{
  "train_examples": 90422,
  "image_size": 32,
  "norm": "layernorm",
  "parallel_block": false,
  "positions": "sincos",
  "label_smoothing": 0.2,
  "residual_init": "zero_last",
  "optimizer": "soap",
  "max_precond_dim": 1024,
  "adamw_lr_other_params": 0.0008
}
Rows from block 3 of a small image classifier, named by matrix and row number. Rows with one number within an expert belong to one neuron, the router's apart. Each number is 128 + 24 x the weight over its row's rms, rounded and kept within 0 to 255. All counts start at 0.
After each expert's rows are labels from the 100 images, of 14976, where the router gives the expert most weight on average: "top examples" is what is common among them. Only what is clearly more common there than usual is listed. The data: larger renderings of crowded toy scenes.
# router: router (model.blocks.3.mlp.router.weight, 32x160, trained with AdamW), inputs 80-159
# up: expert up (model.blocks.3.mlp.up, 32x160x160), inputs 80-159
# down: expert down (model.blocks.3.mlp.down, 32x160x160, transposed), outputs 80-159

# expert 1
router.1 [145 144 149 141 160 109 100 137 173 146 144 125 142 158 104  69 121 145 137 134 107 135 110 114 137 157 102 140 164 161 130  98 120 122 129 170 167 142 120 130 112 142  95 121 131 168  87 125 131 137 118 130 103 190  58 137 118 173 131 133 146 125 102 155 153 110 137 139 105 131  99 130 120 158 158 168 156  72 143 132]
up.0 [149 140 117 113 100  89 108 138 107 121 129 154 146 144 137 136  63 106  94 133 112 117 109 181 169 177 165 162 129 173 134  92 127 108 132 139 132 126 121 144 140 141 176 145 123 137 135 155  89  97  88 101 111 141 133 102 108 154 144 145 130 115 113 179 122  88 152 140 128 159 134 125 136 129 102  97 112  99 104 156]
down.0 [144 111 142 143 164 135 133 119 116 115 108  88 107  99  90 123 134 137 135 135 130  88 142  93 138 117 123 135 127 144 106 153 114 106 151  99 160  74 120 159 167 167 144 134 128 140 110 128 142  74 136 189 109 148 126 119  75 116 155 108 118 128 150 131 161 143 111 118 143 132 167 121 118 160 109  87 178 113 127 123]
top examples: count: two

# expert 6
router.6 [148  89 127 140 163 131 117 125 114 122 138  76 151 143 118 177 154 129 139 129 115 144 131  79 151 113 137  92 149 171 162 115 112 118  66 107 141 104 178 167 122  76 112 116 128 110  72 123 155 115  84 136 146 128 135 146 122 132 129 150 150 103 126 112 145  90 160 189 134 129 164 141 138 108 150 122 114 109 110 140]
up.0 [122 142 111 116 165 128 187 145 160 151 135 117 129 142  99 126 147 130 146 125 136 150 181  95 135 146 129  79 106 115 125  98 121 145 150 137 149 155 120 145 150 129 113 150 107 137 104 117 129 135 152 114 159 137 138 144 141 115 106 128 138 114  82 174 138 131 121 123 140 126 145 155  97 151 124 121  93 133 165 136]
down.0 [146 123  84 135 107 137 157 110 122 139 122 108 138 127 142 124  93  93 143 128 121 126 116 142 172 123 111 122 162 143 161 100 100 122 103 119  88  74  70 129 155 154 118 118 139 116 207 123 109 101 117 170  88 107 127 148 141  85  95  88 161 136 137 102  98 125 113 140 166 131 129 147 154 139  89 155 105 101 103 111]
top examples: count: two

# expert 15
router.15 [112 114 130 118 143 164  98 109 134 139 147 150 127 125 135 139 106 123 144 155  76 143 136 120  75 151 164  93 117 132 149  78 122 124 102 134 190 139 136 119 149 144 124 127 134  94 126 121 135 139 148  80 151 144 127 133 121 166 136 142 128 162 103 133 129 192 133 100 133 106 179 147 170 128 146 142 116 125 142 152]
up.0 [158 137 154  97 115 127 115 130 162 149 114 131 111 148 127 169 165 137 101 153 142 135 132 138 132 155 153 166 131 149 101  88  93 119  92 144 160 148  81 129 172 165 140 107  66 116 102 160 139 126  88 119 141 144  93 143 130  69 129 133 104 102 152 160 106 132 117 134 125 143  99 104 118 125 104 161 134 159 135 150]
down.0 [133 119 110 126 115 134 103 151 110 162 156 151 143 134 129 144  96 163 132 150 125 100 137 120 133 145 175 148 152 133 150 107 113 107 147  97 108 125  94 134 153 174 175  96 153  82 125 164 126 136 145 164 110  86 149  88 143 136 100 149 163 129 162  94 116 161 124 157 151 123 134 104 117  98 125 119 158  93 111 137]
top examples: count: six; umbrella; car

# expert 11
router.11 [ 99 154 148 116 138 110 165 137 117 123 111 103 137 140 132 186 154 159 153 137 123 128 146 120 120 116 112 152 132 150 116 150 160 145 133 134 145 147 150 120 135 105 159 131 112 133 120 143 102 108 129 141  68  99 142 133 170 123  89 150  89 143  52 117 105  79 116 160  96 113 122 109 150 121 132 135 110 159 141  80]
up.0 [157 107 107 144 135 120  58 136  74 111 119 148 139 102 110 160  80 126 126 142 119 117 144 126 129  91 149 100 117 119 141 137  88 133 111 118 160  66 135 105  97 109 101  84 101 166  87 140 189 121 120 155 147 163 119 132 104 140 137 112 130 122 158 125 137  99 106 113 165  91  91 104  79 105 155 140  80 173 114 149]
down.0 [ 81 122 133 129 136 152 136  97 129 108 126 158 151 161 165 122 119 145 140 181 127 142 143  98 118  95 123 109 124 162 113 158 126 113 154 136 102 172 103 119 126 127 118  99 124 101 119 154 122 135 140  76 131 140 120 138 129 162  55 101 105 101 155 125 110 149 128 118 130 172 142 118 124 160 132  90 183 129 128 151]
top examples: light from behind the scene; count: six

# expert 24
router.24 [165 156 128 132 141 142 112 127 118 162 173 147 113 164 114 145 103 141 129 142 150  89 142 108 146 106 167  95  94 136 126 154 100 128 109 127 132 130 124 143 131 108 112  99 147 111 107 127 130 116  89 126 131 166 137 140 127 122 131 142  81  81 126 140  93 139 148 133 134  78  96 129 159 120 125 136 142 151 136 177]
up.0 [112 101 117 147 154  80 116 119 121 126  73 104 125  96 112 130  96 122 153 125 125 155 147 142 141 104 147 141 142 154  92 160 121 117 122 107  94 118 116 121 119 131  77 171  98 152 154  87  98 120 152 134 122 120 119  94  97 147 116 125 154 134 121 154 118 115 138 126 122  98 153 161 108 120 163 119 160 153  99 135]
down.0 [126 145 144 125 102 100 146 115 152 165 124 140 117 122 111 140 127 102 121 156  87 147 162 144 171 152 130 151 115 109 128 109 157 123 118 138 123 100 114 109 169 141 137  89 121 122 130 152  94  83 111 190  96 146 112 109 152 124 136  97 144 125  94 143  94  99 145 108 131 161 120 131 101 157 161 120 122 158 144 113]
top examples: count: six; truck

# expert 0
router.0 [ 77  90 145 136 119  98 122 119 131 115 118 129 111 144 118 124 106 111 162 159 108 111 178 137 117  96 105 115  96 109 140 162 128 134 125 182 136 117  81 141 108 102 135 116 115  98 154  85 144 170 121 137  96  77 145  82 146 146 125  96 104 117 131 119 110 130 143 114 166 153  89 124  76 132 169 126 100 117 104 108]
up.0 [110 156  94 165 170 161 155 133 128  82  98 153 119 109 126 109 134 150 158  90  66 119 180 126 134  98 104 110  99 110 122 130 118  97 160 143 153 182 130 161 133 106 126 110 118  84 140 163 125 159  98  94 128 122 119 126  98 157 145 140 155 125 146 146 112 157 133 143 131 127 129 136 117 108 175  94 130 106 126 174]
down.0 [164 138 108 121 144 123 115  92  95 106 130 112 138  77 160 111 173  90 135 106 162 116 146  80 121 152  91  93 128 159 125 159 135 139 165 105 134 136 128 127 117 108 161 126  76 157 125 126 124 156 139 108 141 128 129 157 136  94 143 146  97  41 106 157 124  83 129 106 129 109 165 120 125  97 122 108 108 147 140 132]
top examples: light from behind the scene; count: six; flower

# expert 23
router.23 [ 96 126 165 127 118 105 172 154 120 102 105 146 172 114  93  94 145 117 130 138 143 104 148 144 156 129 126 190 104 137 142 115 110 121 136 112 150 102 161  87 157 131 156 111 101 165 150 105 126 150 132 114 114 121 106 148 150 140 138 127 164 146 158 104 153  99 109 112  87 137 112 133 105 131  65 120 102 139 114 103]
up.0 [187 106 141  99 129 145 104 165  98 139 140 158 124 154 147 170 105 128 141 116 141 109 131 189 111 139 149 154 120  95 130 149 143 112 152 105 106 123  87 173 141  87 162 125 176 127 114 133 109 143  97 133 177 121 112 115 147 109  96  96 131 113 151 110 105 146 137  87 119 149 100 135 141 155 111  97 150 117 145 163]
down.0 [ 86 101 151 141 112 132 142 164 128 137 138 114 148 118 127 159 174 114  99  97 149 125 134 111 118  75 127 145 130 164 127  87 133 139 109 119  76 129 133  83 157 153 122 128 110 133 125 130 127 134 117 106 132 162 107 123 133 153 154 119 152 128 123 153 133  99 165 173 112 113 171 112 171  91 124  82 110 171  94 134]
top examples: white object; light from behind the camera; count: six; mushroom

# expert 25
router.25 [146 116 132 147 155 101 143  93 162  95 110 104 128 141 106  98  72 111 161 123 127 135 102 154 147 127 115  83  97 117  97 156 106  93 113 136 138  98 130 135 110  84 100 156 115 121  86 127 159 138 139 131 146 180 109 112 166 139 116 146 144 161 119 125 138 129 133 146 145 133 142 138  95 136 124 170 103 111 143 134]
up.0 [130 101 127 107 127 152 114 145 141 123 154 156 194 121 101 165 152  94 103 161 145 160 148 153 141  85 161 121 125 170 114 127 124 106 104 113 123 109 122 140 109 134 149 130 131 133 127 136 146  92 101 103 141 138 149 123 159 109 140 113 132 152 151 120 145 118 106 135 108 128 157 152 165 105 125 120 125 134 127  63]
down.0 [ 99 137  78 129 140 127 133 157 132 151 103 113 115 101 127 110 145 130 126 137 136 183 125  99 104 134 125 135 172 154  93 140 154 138 113 115 135 126  87 115 156 125 129 117 157 119 138 160 119  70 109 119  96 119 158 120  91 114  98 166 125  92  89 113 116 153  82 179 152 140 165 123 141 131 140 137 126 119 112 167]
top examples: count: two